Weights of a small CTC audio transcriber: adamw at rate 0.00076.
Rows from block 4 of a small CTC audio transcriber, named by matrix and row number. Rows with one number belong to one neuron. Each number is 500 + 50 x the weight over its row's rms, rounded and kept within 0 to 999. All counts start at 0. Numbers have three digits each.
After each neuron's rows are labels from the 100 clips, of 14976, where the neuron reaches its largest size: "lies over" is the class under the peak. Only what is clearly more common there than usual is listed. The data: Morse code for random letters and digits, with fading, noise and interfering tones.
# gate: second MLP gate (model.blocks.4.mlp.gate.weight, 768x256), inputs 128-255
# fc1: second MLP up (model.blocks.4.mlp.fc1.weight, 768x256), inputs 128-255
# fc2: second MLP down (model.blocks.4.mlp.fc2.weight, 256x768, transposed), outputs 128-255

gate.36:415491582488557528496459407573508562489567478520468593479514474482453486538529548530551494467488538547564565528580461455495389503534468502525542445540454519501485541466584532443538547503505482467543593529505499612570553572402520519523626520503468521422452504496516477429524554358498470569512515530609437530451530526509512403445480535524488595554488441501554554496524505477373442545418
fc1.36:459419502552531556413377469558530515511545382449484452502454465565507499607493500459459523519528486581413527503510471500484563547489465480476571467476532548522544504505521587442419502520459436408503546434556503533502402491569463436508431478588503460488516507569493441432566384470434470505528491417561611539499466473463589589569472570452502483470508524543502446667517464463513528392477
fc2.36:544525449550486595551499393556530624483493545505505505506490540477474559505531524366488526539561515472508459557480465499441465517500459569505527519614510394417541404436538476507464548486471451519495533462612519468426582499463514453517569469484575557485528562477485486596531489467531444478471535490482504461579506494510511477437508514581499478433499492477554480535424486419444421462547
lies over: the character "5"; the character "h"

gate.188:502507530464478502482528514522457531620503504444492487507493496426428486476470507523511513546507503530509578489519492563656417491445358516463445448532483479545606464618509488471498368456537547471573523477451541523491485619465518515487519499475512488524495483512349488529546521495499458376580490520467484495556504473467516486470495467441487474483573418391468517490510484488553512527386
fc1.188:412449486407467555448523483603460545414471456567518488387460546417458579441483475532492551466492471552503569484515533551527511550465500482570478517369463509533432341509521504484530481514565479513450516543441441585485562491450537446449466560523411502493469468529509598489555482531397435462448449477433535495502448470484505455443586483518507442544463479509602498542493522505474466509395
fc2.188:640531558501521460534567425454536469468528464499461574504474568559527514508524577545597483529464413505450564507446557468466576504546523439446466506546453535438461471493529585564605626510524491537481590519510516439545484478458385477465436533585449497530593446459451488520449524460538540443518504401463497520472547568538431510533557463575508469487478475536578536465538545485486597470568
lies over: gap

gate.208:469514553580436413514388546545507443481470550466504421481570615514473532628468498520607475513489497404552433502532516584454491483600549483525561458463500557600430477566420431467498452497566503466427571540507425488480596477490546558438531555491510455492613526470453518479455573586488455584442528558554555445475560587497548371479458518536484480480516454504515526487524521474499411469471
fc1.208:463492530548501529542539513553470549505565552458493511446460499453506475486489544490503435531505524505411474471558509528448424488451519425470504492510537383596580454427470470544442481555395556538436511516487474441506512536525543487454447553453504449475592450550538519544566546538426497508480517562463452562614523590469477467423558469549527471545565561479530457505502584573435484482569
fc2.208:496553538513485540423515613420467479426535574470460438453497500574555497555523489358535495541516507494561502537467514550526432518544507612470508489513520620525495435483426505465564471486437495446526513559463597482492478377414453480524505484529481544542583525494395477465528530555518494501576449543500470598501494487472442506481498418466353594457436481500442465497493494566571518500503
lies over: the character "s"

gate.303:473470498567556512506556432460509464457442526514497519568500526560539478531521453501531477507554467512497482571577553491542495513477631513434547449540544593516461582481463460576443483471447508441484420491471458541494445529496514581504527503416483487526517476459499469480497498515527447541486366456385490509483416389535545454494535468562470504433491481474460577553506467472575499416533
fc1.303:536516497382470475532412519425445382480626463504551455492503389501533515465536590578439495548474554541445543539583528523468546482420469464480402513546502494530552542513414497469545474460480445469501504544557567540526474417536400513533429509450485507603435452567577402499414518487555529486466523467484471523431498425516560402506444441473463550652518462526486505511472511473515504515550
fc2.303:570421508538353486522469455493456622379469493562405550514492431509625476559460430406528504556468453459449531475571517476482402503562458551568477539565485466482493452535522541449435537488475577568528545493503316518563520549452502424473517569602547547401608398504518535484456493428458504498543413577490488386555433483450502443487430522551473495549481512445528543442454508517520528510516
lies over: the character "1"

gate.197:591466527518526518480457485492527523491567513463506394448489439457546365580553532473566373531437558545552451487474451497497556543490494430532459592522431544488528519443459482442528532521549506400517559529532513540500459472532526611509460543526457409464480567547446495542467553493446455474545527509441451526505495590449467370440546437541549461475513440474539573528527433474522505417447
fc1.197:465563624505511462482538495470548533561514540494559561560509448497498409523530484449533463529554495396476484506514530508489538486395463604601542521470553519463503488531509572440608521444465408532532526513519504443512525480470528539589436600477414539553514539505483451519571520504529493489391498528512444463521461467514563414562475518468566611504503544563499432465461606466425491499420
fc2.197:434429520499466445537532497524475475493526427515448519496438466561500506488539488433440536507478528452492416533539475507370448507487507583545507581560489452529441515498380496545628567541493463549441464532435457556523471463557499473562505507602499571559552525481557487455461423470478562596486456530475534538530495411456492330531432457486560517436447554488519511509503491467549506433486
lies over: the character "1"

gate.84:524562429440567444505510501478620459421451510472566491386606583498423476543496516441497501347496514560458551454539564403504544485515529588473498580549522435447513530583402426499516478460449547528466523480401491444538506472434485435519543476475619472469436498472436514521549489433521533509511549540524506443464488468536548616515537579461571408565508598467414541475465513504518540465485
fc1.84:496538538467508450483530582453382528481528494463498530516466400532473512403502488555519522451573530573435437539489433495552486452461506440516403423495451505433504499456465600485402435477479493511549469548498587440559511516511402465490470520497484514568546556530522562550413475542556564419479461497463528516511532589473542443500558449558537440466493480468541424527594490395487542497493
fc2.84:522434566653576543460564549493504426419520528469463524492515556472454598499509540545445530355576483562506470564521489463468489500489517478475446510522526441463526585442444425514474418521443541508563533472483539521613477601507536441477563590478484535569511521501493446567445541533474494508519439434416575612486469477516520600495476489469555522515537463554483492566481470501519480465461
lies over: the character "5"

gate.65:456474539571493451445489501581566556465491448486369519511552485514423499612438538456458407501582523560548533488490434509434501505538528436527441444473510502484518473414409582551508502540465461482427598474481541526490544504413395561549527516496607520475507455460469527490531476484600543429452549486477429612482578472511453465441524592501516377521482450481470520483595568510517543540456
fc1.65:499497573482427587493457383563625502456532524499537595356491524532439541526552504476444512487498642492596501563446444407530431400470490433468492484516510534512482419589465457475479517483556540471495484475555506513477495499459496518396512465460409414527441410545524393563549401487475467508572510385409518454567481520514474512474467544565507521494557541556387618409589623467486492428550
fc2.65:525486472432406568554481482506518522499443499494468608475491470567473626528408485540510493489457413516555581549417609517580588530478517474477508526485592516557433504531524465443508566491437506503518490489579385379455453486560456488508481476344562483477565507575493427484420481579545459471516503430496434446506521498592486515474524478503460606485489464491505525513540483465491473476515
lies over: the character "u"

gate.187:505469507597439560514498551500431439463527519543455504506501577511589557510471429573564555527497497469547585396623527543536511492402550461444483475524435485525553516425537488376516577524481463550537535464472457464520569552522566463493516569475455440523556527566478474509504602522493541485542586530461496464431486604447584533450523539480532497473496532514470519502434456484457514457513
fc1.187:484488539657430494477459537398463479433497468530515451517538505403419515484454586485504607592469466519460436473512418459470440509507516511448539486486435437485527456556402446474580589465498419430473536426499519509479480543475543543538483486465494576418527343440535486556620613486524546569462504527578499428532504500511403482443440548534507489544516497495503516540557449487453472500562
fc2.187:439487492565529418587522519462382462492551509424413463489544478530517462570565423460562519482497504520507468571510469524489517532410522528443501466500449646486450514483500512521459580558543576469568455496538582538518455547463553546514524435463518479444503468538500584525657556499573521555484479503480499471508467611440492487420414586458486421483480522433404461561469511442542515473483
lies over: the character "6"

gate.361:581542411556599560479468547483433514492568551493452454491476493531539479487565498459504511480519468443446547429492532546494483491482467496502541455572479528539453447571555505526476500482498390531546456499487480519539476524502466508528479460532506635488523586421481473490551451503485556439569559460460553448498499566456503524493486521480542541415461574581481541504520570466533427376483
fc1.361:439552502576535470519442580499570554481535456568485492495497508567491514494527563596464590483545498497488527523472487509459494386550514485508580590489492516499553523528463450475581509571487490474539462466525521569456481479538558471442515465529517480508618499542476402484528490530353495471465472481477511575520431469606543448438524485559482490530471543500534506447536553448484455542515
fc2.361:566453567547543519515499540498436430473539531449607528578541545452439393486533546523393511517518453498467518516528487539417481531500514497514486496427455479524522500432454521490354477469536493435461558525508564514471476501531559533565563528522618492448505498554497421398595558480385517489509589508474530495527521499507501436520507495523476544478503485557488521591607507454567508527415
lies over: the character "m"

gate.657:431495506475501434497526534465405568461463540535542532437455493513493497494560460548467477519519440475411501480516513481419473476370447509489463538538515419544540618506491397539520448550455609490452432490505607483443474482500496466492521471468430481468432494458575458519463497562613532503457530397436503515447521542470477563552463526508409528489549517384515533575501506604539530523477
fc1.657:442583453504470444519539501566520550512586482463484395506582438538488484461376510414461461484606480634484465517527530488484510495505497564530463501509473490429501456512503555468514507504450483570561489480563392568582478460509515449552464568516483497478550602523518485487559469462491531530443479504463473475495523514454495448442473388428435499638525432468426495504412523440551457457566
fc2.657:463513445447424493554508494527534463628456406603602467502497496491580504548530453571529465448543495516459519477439485526496537447510603530536532495467480468517537379426495482558596493525503411490449541496519444559563553571585462483491455585413451498630468408505491589478452411475601563549460472480526553491479471517488487554494452560448526504457492437455503571424507504522476435431519
lies over: the character "n"

gate.219:462480504468559453411484430540480392531496496439424544570502479432469466460445491523553450552455417546396490442550495435539494457450518423409470529481520426473502508436544518518559558429470427571561521529528524452492562511490540546487593508559482517543523417444475462553411471556439500476486560550403463568479536507528551580489532508484451396530518591531548444505451493485481548475530
fc1.219:515521516519573527537473551467474430522477408531469551458456538491567447575540434469487518508453426568523493576509513454495516565477435444481466597529437514562481504430396529439492517594471568505479532545584455516575499463436563405546578513462480544560597421486527408550494471531455479419485509572495494440408497574514512449401479529462465464484560441414497506467475508486424532543455
fc2.219:460494497547642537623512555526457505547504572513487607568449491592566549424513527530522572481442508531447503505459523485611496584433480444453445565466467469559537585488542593431543553572511470532512468470481426572548484461431459485500498518514484491592653513552479463517533522462585535502515511477386498467476511463484523546542451461575551511439482467466548481584437428442542496528492
lies over: the character "1"; the character "j"

gate.413:484445466496561507496507555422519415473464463463534549544488436554552514520515563506527561551433465534533476539491444345465482481456500435516509509518553515617582436392489429530567491447473521501422495511547529510449546516520541537617519463491538586578480475434550520569628378504571469370493492461495508474429469430461413465465536557575516472507487455547527401532533494469543515565528
fc1.413:540460526532438469502535413508477604536552522535430518526539445492500448596491532510515505441540443520509463427555503525515530546573438522507496496517567500517479559526401558494436487604539451624500478465474574502449500537509539523576489512434556526453493496526604560512356496505553541462522465543588430495529501523434452585458538526463479552507591613425567550415550545464462476448426
fc2.413:440511559562432514506536525454450559507532555441529463506507538491458463467531488436396517454467554443525445582465455506457520490458544441532587435470497539515458434568443379498513482480490504579548596469535546465517413495479594446469447393515494562410379482579472368542499430520467491450500452537536493515496464405569487512514530560442540454526543535404490528446432451490495487486510
lies over: the character "a"

gate.707:478452455509468456489464516559492474500505430493480512498530419429466542397577507518489466549555424600418522473517469463624584506484536507494470494549561490538489634435425440476481414541539527485517451555500518459473484484443522535555460497531515603516533501516511480464422525464554546514500505495535446477516481608537522398516521480411439518447496493501547542470426492516511614465549
fc1.707:523550555524459604610502469490468382513525477554542481566527420572480536466499444502562538505490607460582559581474529413499512433407413508474494558524488484487544509467483391462514462494518455493540506366484443509557595536472513443452540442537491500463410487491542469429462526438507513458537499484513510524494518536491477516474579532404495497507455471456550452498503533470472479500541
fc2.707:480502466452521483498509478490432450471475536541503481442358527543532613568447548565452490462561504469479386550380525518532453413512500555495544484486460563460507461569495481506563552509477446502448449425479526422532467528559504442430540458505445533526497389521540533649514503484456509521526522486524539512511516540525493522427513526556563521523493495528590552523337474480414485475504
lies over: the character "a"

gate.71:603517372441436473447587435497579576526531506511524474558549480521570401470522483418432531473430588413527523512608466485506565515506534545498398498509603539477540456437498495475578494564419572562472468534579550557490486536489560576436504509474421569447458477500504512533476468520465499506467522532475508644524466573549535525472436502549545509437533446512498458564543538491398488515442
fc1.71:518584494477465511419483500497479536502534472521407459555467531499555479567547408411520476439552489535484513483557480484505566533577510468454436463530592464517476464497545509548621519436449485545514490443524525556521541458411538383511409511508518580466480471485484422479572532471549486491558512523434539556542461507536499580396467534524515523451501541506524450535506556488484526501474
fc2.71:532524449527542459464440651560494557596497443470450542511592472416549494455487429480574588529515535467537533512474504555517517522503541496476484511552532418553531497558430482532565526449474521537468525506523502465519506509651504455534514606565420483475577506486480388419537506442565427546494547395475466459502557621467468367469621537466372588497554561466530596487530541437517424434487
lies over: the character "1"

gate.344:578471549572486498456440328533479535520490402374536509518417511475514549538538428465524504496555518416511587499462577458476431470507518479449453505420505576432470481476518433511503515517513542492469538585486432489491457510463453464513501462555582474502510483422454506521462514615475520544521510473448557561516548612526520563466530464424465469496533509531485536521540478524425537507535
fc1.344:458435543487568466492441505500441431525500472521472492490617451473488462487536571476402470567486449529478484473450430474478584481414376535510497514483462515570527530547515502484476470464545470479606493516453544522615504381518580523549535538540452439504442480475545569510546492628617489585483518508491519596527611420552576341502388450513481437487434432589556453432456552517448457531580
fc2.344:455453518529560525472521628468476517488473439405456636439612409568478479508472504428501518419563502553537490536596504495417548441472496479515530503554468539488504488595504397597467464521503530446544508496508551414486547610440528511440539485464429529491464449451467464449448446481415449546477489397411479532455448408569519555500529543582518441551526519547495509488541439534497449537509
lies over: the character "s"

gate.429:442444452417496536484487546545552491540506493516465454458502452401522589503566547484604520467569447429493495471567542521458490457524474454455539514546521544553527553434584470449428407553441538542538543478419554515500497530584444528434569529474537536456513496496535433530451599566528516498488425490536570523562418514488549401532499496572529504564529438495599423483628476496473517563538
fc1.429:487479432462454602461482569508468476497518501470391475503518479443512423496425546492579550445546596505501447485523394588507536493483500596560464550550601374387459541513449393473435457456521516467510434497475522554485406481481369501497422534385469497497578526493503476533557526528482516478519477445500486450422580487558496505533502508428463480428539531514428584466438533489467370486443
fc2.429:558554535492503521436525511513453491452571484465586498517550505478523424504469521560492554512471475537554517445445659554595591500453520641466414528455504511509482471575496429565463443547457490470521486472449494447556516521486490582522475476454431515448573544468512586440481526510445399528481520508554576526505550565475474621468547429546435502449486464526497446492522447542534523412523
lies over: the character "n"

gate.107:536530536417550529430521583517590480406462607610553476441513476448524496471545556480547565415450536538465504545583540489424516460474399572505446463567522500444434487526435551537568435447480521548488398624520539511506476624450543430567507520440559438582545592464431557494455468496487429542451526502478464498547431563551500459539512549474509527519507437523501481538492562498484462527426
fc1.107:475453446395471447452417469414482490505463497550374532531558433538507619417535546431490510409445500483478576488474430485532607532488509491426424548610485593544544529510575473521487525500492572472428550479509433481560450519581460574532566482588503506486511426509560481509491518432488509629534442501550514531377485547562487462497427430462551564484507530525514473459465502501496479488455
fc2.107:460537493528512566531435504569455555489526541480433507499461508500477607546435543491440469504496545537380480572528380490490459490450491543527442502497462487502506599569522501447551540409522492590506413528509560607485489471465501508529440516521550540504524502501506456480590525468497405467505535490479527405518507403478469531501491368481520509489423465563470513495521567470467505366440
lies over: the character "a"

gate.221:513598442495493434465527518449557506531554522463518619502534476505494526449487518476548498489486515509417592449512510426505491520476479501559423498505498438515580583560426520472434381563467528540503485586514402502530590476491528547425513504569548440493563519487418634512516506563615502529506595535496548474517514520530493530467487513482499529495474512497566455585496383513543568542524
fc1.221:504514430519432571482609488433451485573506582557497446488484557559422416466430524562477582482534484472483523532562424421588432618486521484465520492525491549503501468484507528557528528556529411488405454493484434489454470488472518402440554574598465421466464450498511379587457428488484556583472497565546449588492518569531473511493547546539550536563445447552497459495404540530472449557475
fc2.221:512522491537445450409448445508457491384477479542528489547442526431547569500467484494457453546516551495473497362516442491518546523507544434532490449419493617487501501489472502457454447498505490394506401392550524571520571599475518529495505556369476424452463476585471536454631588516455469555516493497433494484486534479593440377519589492480438518515442560513447482505556456481421477463480
lies over: the character "a"

gate.411:532502467518434573445469445533501431498475523459534551522546468559571525614593500491515467518460531428485512474479485570423459459457564465510494431457576382442467444517498530573513461499537501543542551496501524433413577560539527456549423553463544511417492472520424555524526620487499420470546532505508565500429500599593526382531516508424460428509479448519459489544539430463520507459565
fc1.411:484555470437471509473414475551568473560442499504541532470533488455516472523455440489441423499476429518454495479538516528446450510521520537549527535380476407483518565476501512515543493516502527545496492485586489591343524527541416507427561458551473510527533556437442561589442492507609537487536470472463516502521457479467525473436539477433498518493503576507496488509520477462551480418501
fc2.411:522437435621512476385408455559557582594490516544457540580403397471460475547552480444570501532464513407576463538442538469482590524504494500512478488483475464478454489536575525527531546572522457579510415488523456541419492570456502583530432543522553416576526599542445323483528496539424553531448504522503542538487553638439483518556573419455579465465504549598444545532616485536497499469570
lies over: the character "u"

gate.214:477517530458461502484535512528423536610504497435489511492485495438412475490485520525498502554527486559490581495527499571630424498432347524451438451525467503525630463614485506463492361455533549455569529484454570533504503619456527510461501484478513508521498466510372508494525524493515438401582505508492472495554511466441504484475480478424497481478584403389466511492491505487550505504415
fc1.214:486451478533566442480474514494443527565508494482498496459413498477501565492449468521411543547538430636441486408539624491514517496618472484521485460503473507596491402491496484537411479501556530537526465509555532527474448561481472479567505349471487538506578538476470498444483571535570503473479441452455545513533515573539495474468543518542543620419448526561479446654476513494532515496505
fc2.214:510536512520468399564469499437472589428441456465510461417515527501503470567448485513513518470487464476590529526480555516613517498546543531541489480552498537547490404554517569526527538484408502483543620523580531541565507475466441508528460462578547441586502573433529462555479521576551516407407393469528472531455462494504516539538527550479473526450538470583603637451482514438515524528487
lies over: gap

gate.253:515494506396448482462499497465474504559475474529526480466518491427521595474536581540469549461592460513550490541523462468473487481498476501574489499487436497454571602523440392451497419472384449477552467461469484444475509507542499539494520416417492544494539585474487537381464529449559465514505551515513425454478490496563523522516465545446503461518509580552563423452510544468547573442496
fc1.253:459460526593474408492572547500548536394442517542431416466548482407473497471486546490540564511521496400441478520472557488476490502506466528530541517438417449514468419549487456533609535552535447497488491560562499482512510469493453498496557486455491510458388494606525494545469507482501520511612523490529428458466463499514501530355543481520391526463485520493511526460600510560557503559507
fc2.253:488434501623513522475528469479497410515486616484481444490420502547469443527460568468453541423478526448554563605512534525520454447466447513455492462508417513462515500394502519363496434461463537485472513569537532451569443419504519502510530463553456498561480533521584464617514465493497408479497596514507530429525532505590556517423442470529633410454543450474499491509481469485530464535535
lies over: the character "6"

gate.735:444528549550453465443561389501433521449545484436404475469455496455586481451467581532552507460510485470540482469467519408500517470497607477456595469580596466581412457552491549516540519490486463428579479669459375472509496557558567555468502516455515536513447481499560548512529481586602502492469450456449482480453485450519502510497542545467461478451531498445530528473416490588498363427465
fc1.735:486490535502443573470455559384525492534577477442632443474520620582455485418487448542511550491566481487602605504544513528418572530434461459497545507460553531468521514475562497487450476453491565502451452520470549447473597549536575443524441526419516482545403544613508563487474533502615470460506552472460397586506459570463522517496557509498415482536481505490483520517495508498488549452490
fc2.735:426597452458514480463506514554478491571470579448396538458510457459483534511482447437535448407540512486593552563524407587460520473480485461482507459555435654475479522482495549441515523499443425433545597523498460511543432416526589482581446463508491448415463486466491441558408489435393538516501589574527477634508558436382502519558389436526551539538527479561500409461585458527476513423422
lies over: the character "a"

gate.22:523576523511439501512436514440463412515471496523551545480510536524505516502560531575436605542455568557540529523506527488499501484430551552541503422443467514524503478550496504477514482542556485547575439586520567497477487449484557478552477471545515453510589442428541483556483515321583515528532484470537598556444573532559530562502483510469586512442419489423597548477533506543497496461556
fc1.22:481520589359451605445423534502465466464520543536502552422511464584536508520483420397555429563525454595586451457519437483467516510447458502509388490461534437531501446453435407580609427514436483483523473508566528508461528528541453512485497509491403562476384516510448546498471492506567501570566455522488414515520431471590457519519471484488477461554542470475427490388607440503486514550461
fc2.22:564394528420597485549450500517533499545470511446420561532491482524454432555524475464560550558492480527487554554461519420420382532439454346468475495559493493512500482492452470456504456480493475559526472479519481496446540417565463473506487441447464470519542468542446448507513533516477490350416485437435569483495529434466546517477517498510534518520469495538535583537546500445516418545567
lies over: the character "m"

gate.104:411493544521573438430424478447542500524462495337450450503562547461538539469498468539505419561452523370513499606545367474543490404444520560523487485470553457487489457598506543589460486505429544506513544483556598490555495520499479522509534475513459542454520508508550415563512434542503399449593550468507425458543573428515461462419536506406485531457516456497523411490555518473468567555555
fc1.104:472466533482439422549443514523509502526448525609448420459485552479516445575466464460520420486556545583555512471472512517519515556509452597564469497496550581580466475508439440506528550554538549540409428543394531484497452568448554505498521558434450536506556511439545458598506550461392417520475556533448488595531500561479488567374500400508368409461483489480431548430564530495472491528554
fc2.104:464546534534464451476512512506550415562532600639480493443476524499535488435474522471536480422576481468533550502487519473575423513536449401525441522456570480556502626489467551547535505514556422577480534511480418439551541616422420509470531516534419537484468518551544437422525529392500484495589450464555598564574468463451512464519564486475412566430534482533459450547541554560474521633522
lies over: the character "s"

gate.18:502497529483492508504538505518441546609511521463491492497477500435425503487473483525517496536523516563516588493530500566637412495439354506431426454525501486537619462610501496491513361465547541473557521484455544503500497613483521507487511480483511487517493476483356476522525518485510440398581467501483472492553496446434533474497504482441497502494568396375450519500498477476555525523404
fc1.18:504586474537590405459434405433437492496580477444489566522529498648455461613549539515449500421492525466457499500594505597471489416527573536515526424545521534539515540544543590572537493527494565441540485505546516507476519520575440531541598568481518528547506550511556493501384564443505498557464515522386465571531419473598505502485487476492469414535506482518547483528516477492540535422538
fc2.18:373478431523456460436530527523457546568484571508498500509458454467500492471496458454412455486519548493500519520466529473581402476491482612567446494499543459558511415583505577491334417507465387553566486438445486553437482503502571485485559448551533521495431483540522409416525541513401501556509452601609522521512475372452531485499550535451525583467549449516406486540484421466552462543463
lies over: gap

gate.148:486469428479568395562576532459407561643480469598553469465500529526475454443468604485446529521493499507490537526540547492517558533398560532528515575533575505540505487456546455461543504453476518520618434555441530497553494464570447541417473499470393450534613489408516427458483558600543486542535410524484554492489503543575565607493428488433532499466493527583483456511487535493536501336443
fc1.148:541475431416467562485513626493469515501448535532478477482495461473587455574437463544482534554464539527516467562497473456498472538486534511487398439589484448503531482552596405458508519486439564493493472552449514555529516553437523447542510534567421480560484569424466462479572426552589484513436528446512459470498439485508484491584467538497465424434518542517531525625511561613499456564493
fc2.148:539512465462593606495443389525421492477449527485480486527512470543529562532457519447487497549484501490493541528464489500418508505512510495531534479440462423499530310444472539498485533504515525391451561510486484495520488430495487540534581464494523559526527538540470485446452428559436480577486595582571549548429445491499429489608503430511530476579451493477536546507503460490542478430472
lies over: the character "a"

gate.733:536535416585609554478484491487388532479508569400548521474584473551469461533442547583518507543439512537499498598423536513514495456570486506529470559474520426479490457520503480452550571463424487470503522570561379536500515564608496497542518496497447453568522434501507536474383562460425559478417448416455489434416513503429541487608585459475568528484514550558467494419526525486465520472440
fc1.733:518518557469394514541530512573522473527457459590510506490576461459482565536556522476541491470529559545526519417514515488503522507399489513528488533464473620459608496464613539506439536486553477472440523536546479558398543457511538411569521476426514421587479610422543446529417540410572532469584563540583582475546503363527387518440442385505458490510502480506558450537490562452477539602546
fc2.733:538454495534446507521519510443528449417416471613503520484609494440499512454551572423528518505542505494572473496465447523470511483506461489579547560555510604472496527528551463520456565554492543518525516475523474434503576529476545585454417543521551561463420577448546489458443520550516431507484531566496388490599503479527507511472585419561463459520519515560430601402498521434440497509495
lies over: the character "1"

gate.92:534499507636468587440548417533519565495450492437646443591514444540457479489510556557525462520525544538462552552507469504496502465520500389503480461470527511616485484388495427495504529609498516506422519514471499522514506504417603495433475461586458543493497484537458509458519478570523509474553491532480564447652476519410470579476581557576482481448503566521513470529471526526536510502558
fc1.92:494481499494555554468503492550441516420481545551459495430472558442448424613435515483429586546486557534475513427489468455421486536599541499466484513501467473481517486456602489531447486539506516437526487419553412491505414531587533526546519521544525414523421521467625491556597517512431510563463511539526503509452434450404489516510514540479542444508434481493481478528470501538559517609427
fc2.92:481530527532570500569496535481499570596489486547420548509534513527540486487551514525499534484518538486549570411460463455569525492495491547548475581557543446589494485493461440480480479507430494483540479486552518456545507515549522470562523560592441453476529507537587503591432492524417482470459530580537583484476494463502569466627510566470567537563547522476556529561581563527449513501473
lies over: the character "s"

gate.613:471551440585506518494586530505422537445546472486422492432548428514498525515470507516506470479462482574455540528448554551474504464464468493563463487473398549544535578537470531452525549480436529508534528456450627630490485507461502508443583555484493430459332524446414557542450483493429534508423526376491534443466557573602391442451451522571611419588436472456521518447466462446522508502497
fc1.613:501463444493610518528495518471542524424457374552422602496466590468463477488395562502476519474449498434410507510495509501508432504522548520544441494515505552490506502519480554540529515526536506463528548472510511551556527504527461511520435505441438446465498440469518629527551480507533524428449531461446436477489492517536522445512394587552554430615543517517510546528515568447484577573497
fc2.613:546514483535626432456514364583457488471535531611364435551437469483559441473544509493551467514501465499481450500552496516455519520536426473509491502530448488491517560465534518546456480542500517482535480571543447524431463524444510456537564486632469579519525589487388459474570506404496571512497504586498479463502491466520537514484441542640543472528545535486473516520436504425495452582548
lies over: the character "a"

gate.213:515499540463460516501524522512439555613516525429496479514483498432427479462478500517522520565514492539503569521517500571639424496450384530471438467523480463550614445607498506475519376462540542498559518463453548540509517612471522530486509498497507489483500480498367501520549512493512458385567463511495474477560490470461522472472495484462495493511565391375458529481504491481564515511389
fc1.213:552514476489544447449538412502496450425458432416517559527655445559417413552479479522493480513542542504558501632503514542471519559481447540461468454518462516472527494402493511469603515493487508449419478473460492473471532442488501484488468540423539587509407523532517529432408469463519609502537549409508494439489614408528453424556427478539477508467386496496453431513381502582530504516466
fc2.213:399452479467488504472525614515506493518484542465541501512509449474458501438518464391425520466517533496523454536445454478498522463396462502561461520491543455516523461533496543444362473498472410552479486435427471482472479542480557507482509491425499532501339422542518397439470555466423439557525523588550533492549503381441504449568539525457480637461550461542416461501441439454499440511477
lies over: gap

gate.212:496513532460473507476526505528447548623522520444488498492490504419422483484463509508502501536500496554505590480521479569654425491443361517454430457516467485528628462604500485474508362464533557474570530485470555536498497619474511521480508500473493505515489478499353495508527521485508461390576480521480477476551511463443500487480502489437491486513560395387468522487488491493527527495423
fc1.212:473555484560558420512472512585492498430489559512531552456482509490516495412518470523469460567628459505401543404497582502463414535577595478478545548456599504549527533571499510503380465488497408432561505478471546560367458505520531494549502579509554597524549560555475470450544475513609517524551527458485524456542537434530496547530584427473540584478544455591461466517483439459531499462514
fc2.212:547566540582529519510431491472534501445518414565484501498497623552522459574519460569548508474485476476543510469533481504567577534599506562473487518515491574479510479478462500521598524510508495473500569508587499508550536463502410472517456521467519488575615553470457602538528495541567563467494495342489506514457524583574477554536498480513415458481461563496573534450511558598437547539514
lies over: gap

gate.181:574529493660444539419427397454497505453504558515536465522406591456542579488552580502559469551482522478445510511461471450565546581591482457455504556583569500513510501523469525441539508561520539540564431471471524479529428511430666486502452476549434440470672558482600534494527516462508539511495479540504544530489474460474462476462544396500536602436522495512422436479468589566469487487473
fc1.181:540465482474581499504513486475436622541536521493497549418498530497491491531419465465504451480587486528529482522502434492473516582440504465511521571387559545544596454559499401481504493508525377384436632488525494415604480489544573485440473485464507481568574458429441504582585559479543543541474442514517491482490484533563543426496491438452546527526481532510524476526442540401491468470490
fc2.181:561464524563518531429428525428581486553474423532481531533450484439579512516564493522506491538493475543426443394580539531539531462469598512534478551438508465560470479483531575499460476516475565564497432516580546488429490466456498411543471527412486440389358502592495517398571530563440574429456500493432488507432461602629498507554526506601502520483578470556516510481459488514487454516461
lies over: the character "m"